Weights of a small image classifier.
Model: 24-pixel images, arch mlp_mixer, norm layernorm, layers 14, width 256.
Training: soap at rate 0.0015, 18500 steps, batches of 128, held-out accuracy 99%.
Data: 195000 training examples, 12.1 epochs.
Rows from block 6, named by matrix and row number. Rows with one number belong to one neuron. Each number is 500 + 50 x the weight over its row's rms, rounded and kept within 0 to 999. All counts start at 0. Numbers have three digits each. After the name is the row's rms in percent of the matrix's.
# fc1: MLP up (model.blocks.6.mlp.fc1.weight, 768x256), inputs 156-207
# fc2: MLP down (model.blocks.6.mlp.fc2.weight, 256x768, transposed), outputs 156-207
fc1.127 089:353435560469526489532484508534511487542482520522513537517433597455480472398490491381483494463514500515516395528554554515466493497462523494520571460458507476
fc2.127 103:518448617499530478449547487478564502450514524626466476511584467450569468568467505515420486483514416543545476481467472514589503479516524495464488581597352481
fc1.128 092:500474494436480515477534414457457473518483490524421468470451446501479493395493504513496435424438468586540557453530441506604477537532516513503442551406488440
fc2.128 096:545544552474486518564473491489548516483430434518433385528550478512428445557491556576402492493506493434494497498453420442443521509550524559423535522497479481
fc1.129 105:415534480511483466542488599482489549668516490547464481492434511487487477467494509501490536557503542426541530472496525496418457513631478543502478378504436489
fc2.129 090:533460463506444450448555457484481495492458489566551467602540424477420501435529482403506464452509460549441481574510467555563462430449552507483471625419531558
fc1.130 098:480542474475498551522489373455440592464542388438429508426498480470531523477541529538429496515542444531533524518558443455554473495426502519534454495514470442
fc2.130 104:506508498394460493513540480511583473495486529488502365534410549529450488484445471428447470538569518398465460492488425456482446485507507390526516399486492457
fc1.131 105:512429488591539535498463448536512552543426506461517497490538600470441543538514500434550435543510540463495489445493453481489413537561491477451436502498473534
fc2.131 102:520536454523463508496500526497512478519500516511453542529560550598424374591444528563487526417463459546443490531589543436459461509492492502545485515521532530
fc1.132 092:439505425480483485519493554478514470564424482478408535531477542557453479461459457506522520415433443491486547489539504471498405472520532489506416483451465444
fc2.132 100:538475498539476590523524480471457503462522477523497468541485502467575513503417448370440529519596451464452464501534480410486527439477500441465524622459467595
fc1.133 115:423503504558497551626542499419438466576516429613471516530527405414611452459378485496407405535539534557525552472553433537585467498520529455489564559492477534
fc2.133 100:630485461460561563573413526525373557618508575438505489577438458471454417434481526572475522468511456466518541482402517550476544565531480454524530484484480522
fc1.134 094:452454558526456488470487515497432495426515466437421479473540448507520463450504584462509441518525516485488597432535479469479526558565449454443531430497417433
fc2.134 116:530617458507609475381515457504457442464494531434474541490410578555496562655615474494536596531467529469458487574438578520534495542535513634556493516464378487
fc1.135 098:478446517502470530446500343515522548495486502505521527547564514422581490665520503445503501583432445537512551506494518500524605540494506531452478538512468454
fc2.135 089:567536639431521477511464538478561600496582521502481538568531527532558500453514520624584476585532464549421572499538400449555485462465562497476388443430547554
fc1.136 089:529581412511536499522603420584540491545467529483465597563540480473507546498538500551573509542562530459512543467465540466526440472492499534530374511486459449
fc2.136 104:512561492478482459499558534477490583573506508464560476476521469535468462508560558455509504540526440559549445577502464522531599483498461495564467487553543635
fc1.137 114:451485477497520507521468531442485533461484527513559491544466500490479502462524426497534487472455397487564425451554523537509471442551453517540470561463529466
fc2.137 108:611452546518506535473411473500451427502493519535554416492442472568622421550530399493496468493489581587450543559413521518521569528432528465474407520497511506
fc1.138 086:555472544517407488524527453446565477493409421600504494406517497462517500510489504458472528539399532443477447468511480471433508486519474496511513493561491441
fc2.138 093:528562489452559375494525461518555579500506544525476584483474415416402498502510569519489553498494529480471497480517493511556498481534529466556471555509547397
fc1.139 096:444455563582479467444506541546498493455577438462464486457435464459502563540452540442491423483535488456603486481573519525476486555496554545476442503523516444
fc2.139 083:578418457435512512503586468437485418465462499533492446456455442472489491434414514578517474480513490564453557556573447498475479473522516510431539460559599464
fc1.140 108:546511468588490503408448439549493478459486516438439517455567485482454549561481493431478554406467592544536402559510538489513523437483556485557498521525426465
fc2.140 091:490435445589469524569552477455438494611452508421490530587551509471525418427413469560563437461539423441444536448479574523512528481387492502452465581507442570
fc1.141 089:397460536453460498432406508448493501500530423392495511498527398430443579500454542519477549441550517494594571450478520441484524517478465494503455517462505407
fc2.141 093:600525488504594560532503424435516537507435522507578419506605456516519478515419595514527497475538475482479540578496505505557514489551501385532544460573430421
fc1.142 105:538482396537513476477486598484442464446448477485473505477517467423456450416503497520587546436542461453538522480527522473476626571573431540480414475514495539
fc2.142 101:497484590486490534576470468509541443538503436446543426565483478510537482541529527513454427545435546504470587536524482522518436398478386498600535561476495390
fc1.143 089:573535580473501491539476469450404528547523539547449511465546434553466421581477465494470463504575580450522537477522547506480468483475506607492471539531563523
fc2.143 096:477460481487478463496539481479497435491394555429483437512456511534519555489419535525490470506458423591509543541554502556522460550486534554552471432570575559
fc1.144 084:538521452460489509500439484500469499441508490477437505446501484539527582518436485527470580564493502385554481464511481435504446534493493550451488390495500412
fc2.144 090:551584533547468487443524523543552496533499537489432546486435610585469474507484427389508449495529509477506487511502443646447418553610490466562615574451459525
fc1.145 096:433470449371507535478490454480575453611459445481440551511567445412442526494509528461451507506525559531560466585536468496457558542605391498500420442494484434
fc2.145 089:542582477552515528506469513519456573480506569476528569534541487535509454510490529442482474509565428515435527502523452478603481556504397487440477602482575464
fc1.146 097:415512502517461486364429496461459494494503491495418487468461543520491510483433563592514420554472540513508450394498491516514522523450514440511523471508572539
fc2.146 102:522560508531507444477500460397583484438552437451508430448483608593478559477535473464479464485508521523610498500573484592543528403414479497541568535464483496
fc1.147 109:521499505362427550474445372515478392505499581517414488431487522593448496632432533485525451554455509504521545423531445532422483515506560530521398492505520527
fc2.147 095:429476569535414571458579517443508441451546498462467581540529521478434390424530580496428447469496459471406496529555511558420524448541427531555509511477539427
fc1.148 084:554397511464509520511417434509490550511489377465410580485564444493494563576571474503419509487510517521519590391534402483522541527425527510433415574424518444
fc2.148 098:473640582525504399567484498515485462568551583485507426552415474575438475574457438492432487508494515523530413531536495528542446494527457548573558365584528453
fc1.149 081:462507577456567458529540521519473503561455438423595573548437394488486497427564526532467564510428490435469441615576543494513474484479538393459632444600544481
fc2.149 087:590581499508483485568439464518541470495528497529419458466677614468574504514423451461500483468592510513473556483547440428525510508511503539451427469583566516
fc1.150 089:568526461611498433513542420493381500587496635474487466468481467513585480426468524577495537491458460509495536527569623567565568529541509478529600476514615506
fc2.150 093:447589574545536532508420493496529396495483509485488540473391416494464511632338482474539497446451513539523512567552392494556460461506498536457411548516452450
fc1.151 129:399498562378476511457522559469484514632470470499462451454566597468430455499461500439469502479566617484500444456522429536578542551482461535492525508465443482
fc2.151 106:570351589521419588532520551440494545481483500436484422517498484563550458498475443527465437581490470473466482520557492487521486467540452429549471499503531475
fc1.152 096:464417573499469415440566473534517550504447484496528607562510501488508464542469533506415557555478444466526446537539526505429587498517440411551494374572500500
fc2.152 095:557465461480504569509464446409506534481468427496427586480563518444431436513541531520545447526576538512500463473479485390648446487422489605474546588476426478
fc1.153 090:451557513562492479528443509529496528573517485501581529494460576503447473493513507418548496477506524378436452533449379547489545455472475411548513498557497454
fc2.153 106:511534536439502535583527539487560466506516461481525501535608509495509412442476443532480544474480491555542441479516536462718523515509491564376513437627463523
fc1.154 098:328521478481462504590486581508485450471526519472391492414500467582484463480462463528510505523504544487558544456493524526500506530569476443502431455458555529
fc2.154 102:506511489563478403454558496498559414497459565591486551474508558534525512520554492376541468509507503495458590584531471513683463419453558511490531564504519504
fc1.155 098:471427424437640453466449475603537472492535501489551500368551535524423499571526527491509529471545445505590459508506530460408448471472434542409448473578497434
fc2.155 102:546573555534347602530511464461477498451497552442568496447569485449487432557580482565504527442543483457493585535489519469467508457463419477446445474479639545
fc1.156 097:495497439529562476547519437617420573522523514501486583480510462491544490559445505436532444471499463504446508485509548475542517577473493475499508568404450549
fc2.156 084:505498387463523469519611411477569497508498420589485533573455363567517472537510496574438501462486523527521513577545410545559451501465537520584589538427575493
fc1.157 091:546469572502448583522479480537411450496483508500422492469465568483390533556499513536508412414501500471486566475628574464420484496537530452499486387451561546
fc2.157 080:529398572555429535562600489439508554475537435540460453467628477491512437483443465568493412419517473508475518495541429511419483411438448522449486533512537489
fc1.158 092:557517490620568544572506555464512490478439508505428528489523474470436491442449463534559504452538370489510482382534523546482524486514483503514350504459420539
fc2.158 096:520498516544392498599577483459446581564483559523616513538551369571579437542494456458498464485519394511498454577563640533547496437549473476404543573531584535
fc1.159 103:525513544534466518563481517498461544487482445481576593509538602454543488458488459426584557544392445492527457515550458447509541489437495618442500521488393445
fc2.159 091:487432468503576528624498403512501579449492557519504424571564437522528597401505530513469470492503576488605607455452517521498502485591430509428481564579575481
fc1.160 090:446496455384466540502502497542495521455455457499540512536543426452478492455517515492531461475502490570521459506588473453559614581525398506444443520411546446
fc2.160 098:456445517486547519616502532417538465429480430492463425510519558474582466523553551499396474480516499549546538516519434443523483476427503509482510531429369546
fc1.161 111:539507572549515516538509475425481562485485503431452516554568561473448473469510442523532569468558419459472451471548528431407474490472532537557558554590499528
fc2.161 102:515497400521503523566484475535594446436565497525539477484511630481492552468524587433368494556489567533511515555433548477592481494483412502417452493439444481
fc1.162 113:404451489462496512512464568557488499515535500555549544488581546566473494393567470477550571467532468464522487483462427397418550536437427450497484447524411417
fc2.162 094:470500492488460481642519483450487587420522546503466518596598523472508475420542481535447427508408483567475536558378503525580511522500499526409486649510454447
fc1.163 086:431376525547457487456485430523481575499505487607452473574361518512424427565471538474507472434429476522513617498556536443503539447488504433520572500452483409
fc2.163 076:478358493567459539410543451421451429453484417535451498557523521445507408487469487508527424556482503406481494513553424454426428488485412518507542507504532537
fc1.164 100:567536467472519462470522451558533558456432542512437463518557538460426551475474499532484508462435481517504519467458528563403544525575558423521440456524456519
fc2.164 086:500494506518419423596552501550544526489511552447507495552610455479556521495478475526453428493551502511472537485510601541473507476379461483403529555463531531
fc1.165 094:481352525446531557511462517468476554472498446488480562418402489536517506419472534446554559400436478449499502541524544470533471529501540452533542453482482596
fc2.165 074:515408511556516580581557479495495444486474411507501450562582462441513462406498474491474443475587464494488493579511484464460453458484439529443504465475531564
fc1.166 086:473481546516572459490508387472460450580561539455516456486496422428465525467477626565477493519492475470552504516538617435517562441504446485491526433505605528
fc2.166 093:513574439515386429505510483478472443499499539476475549551406464565520567608412406453463465410500493556463500508513531464575494468545481583465523575465473485
fc1.167 093:468514558468557542569495508555517576505553366473531484507562505452530529537482490529512434379438410461590489496528468537521471508470491501527586452503491521
fc2.167 103:545522448445438373451486495484521454503442594549461531503514462547519437483347454543503516548542561505440502538597448405420515517516498398527327473536492541
fc1.168 109:600472458541440506446516546512457528492520566602505546521418602539552484457483466528450497523497433529446436463511521459626449463515540605498449544511497560
fc2.168 123:443521543554564637483473485519491472452462574488500479534570515491494464554523479551503511552489440656525467541563464558538477456484473582547486545581516500
fc1.169 098:503504522639547573489510523499510535508434564565522505469365532522395383539428393556570386532443517472474516445492489448502492533493410476543504495451533524
fc2.169 113:494396584508478501456419493507495560497473469449579485505588510498512495453462502514522556503499474536479567477504529493475489431472558463509501518572508558
fc1.170 086:586509501478534562494374514496471480507477557503472537543433459469454502528416574522506462564489484457579450493544458507479480523500495586499497422461525470
fc2.170 089:509482525507424421515611451466573338507517481529510401515452565467601510494512588510531498510478435504416539519479424545487536479500497450494483580471484487
fc1.171 121:540438495546443431368542557552383519521413421535609573474513568487461466407468517589471466497410475553483528502577463535456541463447492539469486475498549490
fc2.171 102:419494469493433491438562420457487478431493505418478431498478550515480610487574433520609471572493490625489536539494493476583497465439510519501672563480517475
fc1.172 088:468551450458491466512432507514500518483404462514461459432492524449553482514530558482536512409468456477537514566507521478513516501489505513494492460558451478
fc2.172 102:488523633515605552386504562478523531568451544496511464534561612601483518445534431494510492490573533435472470455519485556528430494533472468538556498467544508
fc1.173 103:573485567607521509567524415559529494518538579498489520610441538524479508547539448474499526508450538547463577496515505488534487525524531452375460502566484541
fc2.173 100:512463516442591505554552523505489605482411587488511531559533417563535480485428482579545440462444516549553508515427556519546471526507472517502476514594479478
fc1.174 105:613450523478527529440495454515573476559472470457504563474608597467476554553529584449487544494533488536473518449544407527450493514410410586537528497424431511
fc2.174 120:402580455539507455577472509531617527492475453574513417553466517554529505463532498477519492560554445433522580483429451479557526455563504408430426519422495509
fc1.175 094:474565498531521506473508542445502520462459492470454470479475524540516536459555513518460522555491544521566479524524452468418450470494493606521472432421500508
fc2.175 099:469485577504530474456562501529575484501546491553516500473549624564576510501463430459492453592499493470489489533511498588544425485586519436472580526471453486
fc1.176 086:399547470498533490512529524526474462550607596569509465496522504448586477423490457530474532510505461538553485542458453496576369463476530445560557391522490534
fc2.176 099:543434502482455533518572523466494479512488467544454434524529564470514556590473549521483493503588471501475482533556453508486552556525425540470474531553491535
fc1.177 108:564475591594534525495555484494496505505483529473475503419428459542399520509513533465477447415499430483501540477556477515555537438536593450453524455466524559
fc2.177 084:580389509544501487540547447403464516538523470520456434515596483496536509429540463534554408470506528539451468459504416512432500440489457517439529505502455461
fc1.178 082:397538654541597452482465577569481518580491542567514456524409569473561450539440434444494519522480568510541490469531556493494468519484479469502544530578514573
fc2.178 097:518588556402427503479417529538513423527529457470477538537516463537470501521456408520482485488510447509489440447548432485516549491543543447533492421545510468
fc1.179 075:408565652551546489446471511466491486563480524497527502496474545466503431527459500490495485580466486553500512515575523519509509540472511514513603477476506681
fc2.179 085:612637472430405512495500481468495451570493507457452449494571455548522548648425492519491445488588449464477478448571372496490473477501490562552498525535485416
fc1.180 104:513399533558509445505512496584510488519456505548483528442514467424538539543504510472383429556431430522592456561550425527489590477517465397484575470567553476
fc2.180 105:555547484532524623498504389400514527496467504493433543543560607518497401454479476545538572474529537430472498472533506488576427524442495598473447496488471540
fc1.181 095:538473521492517493524474501555448519523472559471528471507474442502475450585493485509462552561573556449474544444544578450486535537471435470497409542415579438
fc2.181 084:515492422520478476571539466459511456498428413583495498427575455515464513487389538569422532392537413450434523513573440516444552534472546480531571459496522461
fc1.182 113:468430571433539616519488560513516472552523548525484495499533504537461475442422456506490485442554526492561452519611502566556472557607479537540523517434494410
fc2.182 107:562413532542491609491570494519529412502493492493423508575423551435514516560465514472527503405503500494428542515525412504452446449485552472525543604545458551
fc1.183 102:511528539474507481494568447474488561531528442431518618441555529502483497602513537501391441529550528574562545538515554529502668448524431504546496520479482493
fc2.183 106:513455406497475543518562427407459538609461507536496437464594663466531476463556429544558465619570459483455483420508407478513455449443516502443574430469480513
fc1.184 099:424464468465539522523572564498514539489486527489423476420463566505503465467448394480544489501513491432540485378488530487567502519635533554555493495500469521
fc2.184 101:473502445582430463587596465493538428503485501530523465541571536542503451472559438383590483514492495541460480517530465487657429485412536449574456539521486536
fc1.185 085:517435485455542579510553492415466514535454440474370515412471431513525477511434431461487441517485469554532554469559474491562455602515523464461499476448565450
fc2.185 084:538582539549514471579484482554549532476498542463479412504473492534462467499619503487461541473553530484454433486471474459464511501569545507509566507529441480
fc1.186 103:577525491384431542504484495433484434538545483479428484485588453513540510399461506492511489431459509568405541540596540559511453525455553471511460481424489471
fc2.186 093:475485559507384597552514541498481521466500480512527480542555464486397471514491516439363428450574518437493476467536496487457439469490433391461529621501477506
fc1.187 099:636540521465335544460469477504401461516528644480515558515412526624455476426534499532519470407499514473504601524574580506523551488560548527474451492474549448
fc2.187 111:489515486496663502540473546506531537536494535565551521546537497463477517475451494503595485513496453508505418457477452449486420514455551490443561415487511548
fc1.188 112:521478593535485475452436545554495591500505484458491505428525539468370396484505549471486554481519464486477487474471500457440482485518373452450441445518453486
fc2.188 102:554512391551467582518497571528414560519458475449597470459579498576462456527506524613454502399511525520452514517502504529542508453438473514504419508463588379
fc1.189 130:519450479388524536515604417489636485421515429510537572441551501553482443508557473457483531470491473494508465466476571512484523582523430422455511531552394502
fc2.189 120:401535541562480491505450556511504527463483549509431504434499540398531551519611514482447560518482509534468538569469446490524509546491498504481457476503535498
fc1.190 097:604507437564508425497490508487405494588503538496547501484522423470581455499525564565556530470466464474499488522540568484508555511490407500444562490536561458
fc2.190 103:457599568527519508488481468487456413490486527451500569511405486490556607574393419489459535474483462561509541545531435499562460439537549532499455534462510461
fc1.191 097:508505538586602566431484566562442510496579564582442530538436556513563455507460460424593459539510593535568585465541483470484444527438439509521560519507518608
fc2.191 108:506506459481399506506382500558519476502531486437527500520492478488525522467548478556479538493514481515455461489564507517420562485544596431486493434476518525
fc1.192 105:471528489575407539549547476508494482530530505498472502493468427515380512432465489467428509563498444423445489477525494537479502501569440432467419460510526452
fc2.192 095:526531456513494538391568442487525467576465442558472568537499493491431488562548514521447538488540544470436479615442578519546517524556502537471639559472549506
fc1.193 090:585527470533438467605533430486473507522432472528438502474422505493517570577568496555528566420481540538494428459597583558501514478508559499444520433540605581
fc2.193 103:483412457489565578469493542513597476457477520533536484448478509475516513541423534507560492555517536498544495463486485526563568538450472507543445485443488470
fc1.194 124:543457485433497481538495513464576425422615544553531484514514419585533475426536505556461481472465474492469502440515512551459465497491505469379465546496519660
fc2.194 102:545460539564599438490447518541518505504526445455431401537455506528421537575496474482518489554526500555516507461547489468391517522488506503529509490553507450
fc1.195 086:417483506510514500631442525551411485484552494459395424518454427527454448438439467496449480498471511466493512467479548486527568503570464451529426492529607518
fc2.195 098:485564420523495408400571451443539504523441598582470542527563596546502567527605444460547469515490493552483587522522545504641507437498524564476578454488485507
fc1.196 097:496496520501515518408466476584462515451536438472429485510476533527580559523546462562469484452420520484595504512504545479483562524522498536407490456467478496
fc2.196 103:470480564517561545391535556509484514560515551483405515500465478510481498470475432494557503440557499511502468498501467510543424468592442478531561461548459456
fc1.197 093:506487494457585534438607457477554498478507462442494564458552470511526563531458510574482459527513395375487472442456510503576404531451541491540457412403538510
fc2.197 098:491501478443349464415568464524491495526484530520563552453425444546487455610468550528528467508547472535542500507539549501486612416555456524541476542531563474
fc1.198 099:625521522425469530487464492580416532532464559487426498500479459472562514538517519590549554479463451565497552545517509510474509561544560557468517524511477473
fc2.198 107:493552540505550518412459457460536479532531532512525476457507531587466512442513441497552548477486539540542439508618488512533445519566459540507554406510451484
fc1.199 098:549572471439402568467466545474505500473523489468551481471536427543510563557478531528483557418507509472549425519491513453424584433385502485539540422560493496
fc2.199 096:599419525566650564521421479470609513496513550557496516530530556447486455490487419492519548430539530479415535500531518550495496509502514534538440502462485488
fc1.200 105:453453503456447572553388458496512498539489497468511554562508394496443545555445546528422453418531430433487524451482538457502478463508505521512481521417456468
fc2.200 089:503477539547556554546479466530504497483449466481523459585554451510428515563513563457506566438550454432466466564488493538397479493514429417458549559434532447
fc1.201 110:528513541549530462399492497525532606472443474509446480529519529514426447460483486554550492432437433495487503455478535508545490531635512527580539472578471464
fc2.201 116:499500552478409502487540459511415476466474526550447483489491440527443512469516497398466507539582509498466516585498571469434425490458566492500530508553521536
fc1.202 086:561481523509488482505527537528427405504525489495440531447414443526440535453537434508453588657510529482559539515513468523440396502475513508427498482478502429
fc2.202 101:448558496493563549552498502538553469562454507489547458436524488448457552578361568510462503477588458489471557573513500541553574457451504451578545470557420513
fc1.203 107:418443486415600430458559498480494506425513459504515538482456493502512478524571506526450445431445549482481492559492541475494490526585404534525603479539437434
fc2.203 107:599529492460424587530437463442513542514495469571483562516424503410561414645607442523509504461533410486510467494512535542499504478534445330514551515495455519
fc1.204 099:477478454436490502498462454515501418473581429505513502493425505511527540510411550495522491581486441517550516505536537436489446555401465456396516490466471558
fc2.204 085:383449537585453380504498492420536525437544525578528471532460460476580493459562435391523530470518587494424481533469416495445531371462476516488476543521522417
fc1.205 106:504420538510507478551507394563506513533544551460422560624470480495467433522487459429530544518512373536525517532504585447492521439557508486552465404508501517
fc2.205 106:556571421467585529493494521572526555531488480486437464425446532498436500549560467478505475501414562513534467519390586554560456508492492526458479443451440558
fc1.206 078:575493486514397523406552465497505390520442392557527537429476499527522571459520546522467515511448470497461547478473495496474502476488502518523436496517504509
fc2.206 088:398535555411546376505502459489617523528518556532490560441476431429429509532511528547519510474526479540518516534552491589539524505476564415568564586471552435
fc1.207 123:562429522546467527533608459460505536482486448474444591538519518460511463536533480454535442473459469467528513501450535530501512547546491506595571450552490391
fc2.207 112:485484518532637498493471478454533546485474450508530481550548539484493519533618499464531489521459449550540521557536572538443521498472500472512535550337472608
fc1.208 096:524516503558406486383511497454503427502516542506408449439438367536459466609500566547475382598525546496566538433535505453458511478464458574510454534518576488
fc2.208 109:481448529472439518468579470503630393467490502444493514576567533445504449383418570449441493472530491475504564532497520520489495535530545447500540515518571518
fc1.209 102:493464523474531438575442402507425549475528550482397469616444507538429396478428420431594537529389413464492537446484582490513587535544472442505465504503546500
fc2.209 101:484603409465517462551508494584501553546492612514498466569520483536544523508569458478542413530445498556493467470402530552614515520498509549509468457477489440
fc1.210 101:579430593573459522466566428482534413502559613594429478459412499527441395575454412473504431534529484583486589548530557458401539539509494398480441554602548520
fc2.210 101:510429438490568479522490466524442492432452525502483523566619494518501445419453469542506505507500428498557535575460524538542386446398474496470548522545551495
fc1.211 091:597498503535545533549608477466441420491525450458524527535443419568478514381519606506471554389508609460463536430529600458544574487494555472470613455467567467
fc2.211 096:509520453474456415456500465450562491473495543496467504503493537574514504558415500485575485522511555530499559529582459472574465528517431600503421478549545513
fc1.212 077:446495454447508440539492487500458531572371391403394548512557403467587629478547487480508588500493538439545439493473452400464525517472494604509452431483443455
fc2.212 088:438561534504546478532515518519537532495517525525501441475519624591522491504476476469515477511570460486536455473554495559542420530519493440490577549484531532
fc1.213 090:549539445508512510568575545440513474519434515482562497442538530517515521437444532413450471462508396604436522604472467489555614568485513383454523481574489562
fc2.213 084:482522493567507489416497442472536473484557477496449479452518553508507511535560414532489578508465530457471488490507461529494379455461471508516493406494557466
fc1.214 116:511470519398499532385603462557507565506545478470406605441609492559487569500457466509406455439497477422458454508425569476608412573555541477495475468433477502
fc2.214 107:535467445505436576495499455495454500504492499522515516453504517471492423603530433529472481540588480527467533484470504529433475419554491402503489490480521495
fc1.215 082:537494373492441519627459506462435405529513514555545462481457503515491452524511492466467535400597438574456480435518560440449602466540573390439498470438476531
fc2.215 093:503510477481486442471574449517553531400515550467426558513563485525440550511473481481515435568445482520487528497460410480445486408465408460527504423426560502
fc1.216 096:489553426589530557486465404516534554496470520485426523536498572552565517580499501633508482469408515523512504430558609512500475545533473476476562484355539505
fc2.216 085:471387538445574518486532511521495486516471503530510478515497466394496496467475540531456515495501495516577527553414507490529447405489497437497467577529530360
fc1.217 112:528438477568500535486477519541569527476488464470593489565541504468491398503529467437480526446454422463479489547601461479495506513488483526484428511512367474
fc2.217 097:521437509579583567562508484532530517487480490474491546496468407545555526602440460485524451455463452594472523539487521474475578527470472604518528521473560541
fc1.218 086:468518579585617499472470524576464514554543549608486457541428543490568400440409437451557448559498559495540544467485500500479492514437464458515542551557500573
fc2.218 103:465535556458450506522396516507549479536551502457511543552529500525491515444508462531548515473500434500488489415475482490535550471508598413533485446542538500
fc1.219 088:611548562556369461489493446503499460441434578521534513424510444545484501557504517492460452505477511538477501441565483492585486554540473534470443567468499429
fc2.219 100:450503492467585478558521452501504456558466535511466492550462523449458572498415539536496577441484488613476497552585471535510475486487506493474528454513511507
fc1.220 115:518442492500524499471594427382533555489514475582476526400513420473501479553487462539524508424460363490524506504567538513501490603546521488515532445548485374
fc2.220 105:482490521488501534592530488615468474519530522547538438454582551437649596563559473469465544513459529530483506407463563597534498488530475465475531431476443481
fc1.221 108:469391602528471538597520452375561424537506423502514516523440461532534510569484520472437538552490514487473451481548535376485478555440421451474470458494498557
fc2.221 099:530523390448468484412505487557503526438520508598501567537527448430402481499549486571464463479493502526436539476497491574551500547539475545585562540432478553
fc1.222 106:487478513482502516559488528448449562441533541554457542481495514480474539496476424491577557463432411513508450410589549461488466512428455441525453534501507536
fc2.222 114:527532454490448532430528466535464454553504550594552475591408466576589511548534456491465447512497508609411512542497536541558530491524499489486457541461460543
fc1.223 102:515533525485456467492393473607554547445576528525478510429427498480502514461519514529447488390517442480558553515569553522569543491553503478515493478430555428
fc2.223 087:498354506510410587476511534409461453534476547518517503537498566511506453467477536542422386506554431452504535449490473509484439415495454441469495522488555423
fc1.224 129:436482432476518583437543490523458500468456520591448457446408552477519519578377478446414478402555544463569458478520496528514566567488450560508598541469578461
fc2.224 099:551491547481385487536501470435552539525597536548527476571494487530584553442459485545493521620590444450477506501524546462483468518489472456503443537431392492
fc1.225 110:435512470364599493409564464451503467529465486561589557484420484572395488489515483380483410513538495544465542559590428461407514621504506487503464511459533589
fc2.225 098:503526567571563534424451430517475471431536444398472475491551456417459491510549562465474500549479560541472537567548495486450607419465484608535589593485479438
fc1.226 101:607471565495543547460494544613486511521558525517484606526521551478459502470555561568463487540533478436504449500517468469442422469551528447549465400583508475
fc2.226 086:524532551471478415575578432499506500441444556518443408587575430431504408508510519470515494552447408503492628524458508510488496498505459537448440425568490506
fc1.227 098:507416540482409519542554544439494407530540534511517516522476582518595533479511573541471381558527452535488541524432497581488476475514459445535571502515513490
fc2.227 101:460557487472578485361523516485487521572433482575444526520342471539435386509548473445516459499484539441463522510514502503535523465541478522536542445464572551
fc1.228 100:477493388473543513527525530494479489517468444494507469549539485482581517386517456512541600376501480523451450446499466539503457551487564425437516462480438559
fc2.228 114:528427580499488487443501463476595503489508482467518513477507505442394546525474536534502503508481497532456541581511525509428573536513569530533438481534555503
fc1.229 079:415499530568556497466526505480494532541519436544556465487495538500435555484430524501493458387524399501586491500544521592540434551398469503480620523449451683
fc2.229 088:557634508455432476531489486498528482569489546452396469497540495540554515513485476539533457607517448459501531564454466495500577460533470505541357449554560396
fc1.230 079:419494553573506470578447517497534538602514501519553452422447524486457458450461512461487470431505465421475497454519496467481459464460488357520634453575500533
fc2.230 099:529566547474463485483482539603547411503515463457483555529574545582448480467503552520533497511450473522568507492444495492547481505542544505455464432494583549
fc1.231 096:397545493488480445508539562458538501512541537530520454485506569496520461444491474426534509567485486417502417518490429432508432484519503392579482515503435540
fc2.231 106:567493554425490577530482450439585466510502424526442498544504557489439495493464553564474555428577437585497478497571534505566507502477483552480509505564536489
fc1.232 090:496388442510494556459526568520551421475471641604557422506543530569581538452512482589523410462498517549504569486464488506502585457516468461491516539444497551
fc2.232 099:500549606513534439384524512522523545467486547503431507498474485481413568562472463465535549471531423535470529545429485508428472481477525545553550463591485486
fc1.233 076:398568572549437466552477500505523494575536527560488418544418502460486373505421406442550483415433471482509500458480453480465464491538492458543583470536474440
fc2.233 092:598535550370449484468486501554502385493480455491426526600511446539472471407500526524554454506574508538492507467482467485492523469504542524535422493452594579
fc1.234 087:528508578452601469529549435508505392565518432440561526510417463456425520516488603520435488484486514458521512465510581468605495459493485509452538397457565467
fc2.234 087:549567425524483446531457524514533507505462455574495455484484513529567591399517426481512450487501446548456554483594516436566612481531521503475523574549472552
fc1.235 094:527488479335535484550462526444495570483482465497504480512520516596612551503488507469449470466490416469500441428527470504456468407376531470436531493497515496
fc2.235 103:517362523560522499618443522533571434452440384566493433491539554464472479555400538487488557523525584546496489458528500506406569551490504502486452461517515577
fc1.236 087:479491553439495618481527562387401449496503472400512555490411563588512509624440519477492447494535531488515548504562512479389487539505516452537508522453573470
fc2.236 093:506522481509540458522473426522640508467552453547524500498510472399434437431632461506512552499476549532473527585493462513539548411493457457523473505439539532
fc1.237 099:651419479586466549473437438477505488517446471490538484539481530486472547475487545548550546397526492528500537451479549468547507442415555642445550549576511548
fc2.237 101:354459494458564573572512494490506482507446556488497497534587449488484389533548523499503414566540557534544466467520430609551429525546512583512462438494409508
fc1.238 097:411505478419532501539495476525427476520539524597444483503476445512463471495491440479503461481467501374507475456570519531582471512592440463480384480486498527
fc2.238 096:531535511564533492500569539513498474530477567537496458518437624492530631511580487417504557468516459501474564479525452468640583456499575568527629473522478504
fc1.239 092:432543514504462440585478547504462398524522455459428498486506441547468440439487513542441468529497527478536525489451508515479491493503426463462441422449568539
fc2.239 097:513510472557432482391523519527541472495479528606504571516494560554516587540588469408483487452547486505509587554543472473654536452483544554486559556494506493
fc1.240 105:574466465535450447621559545456451490459467490516545446507397594481470547568523520460498542506495528475455502415459470414462499440520467443584436508468495582
fc2.240 078:537513442516568572435471506434463554470477441514507562612537516542470486540486488535464483495495560535560536521424570556574465526468561455478464556484411496
fc1.241 094:549467594510503453559487528406469505505546508551433390545402557512497474518508490431588522551448509481502557470541476491403521548466533458546587515466509514
fc2.241 076:460606361427459521540544410548566527535490486512537459566584452534478463431562565481552422545583448551560545472409476510511535455464542438506407532441504517
fc1.242 085:603530513508468516619566466470457513536456504500426503432345437557458513627509530557490520478521523433500479499521586463465472514521532453471546490551630541
fc2.242 098:441451430495555523467460463528628439492428517553520524530496476449538452496510521462488453580543522477534461488569431537593524496467510513488428467434421514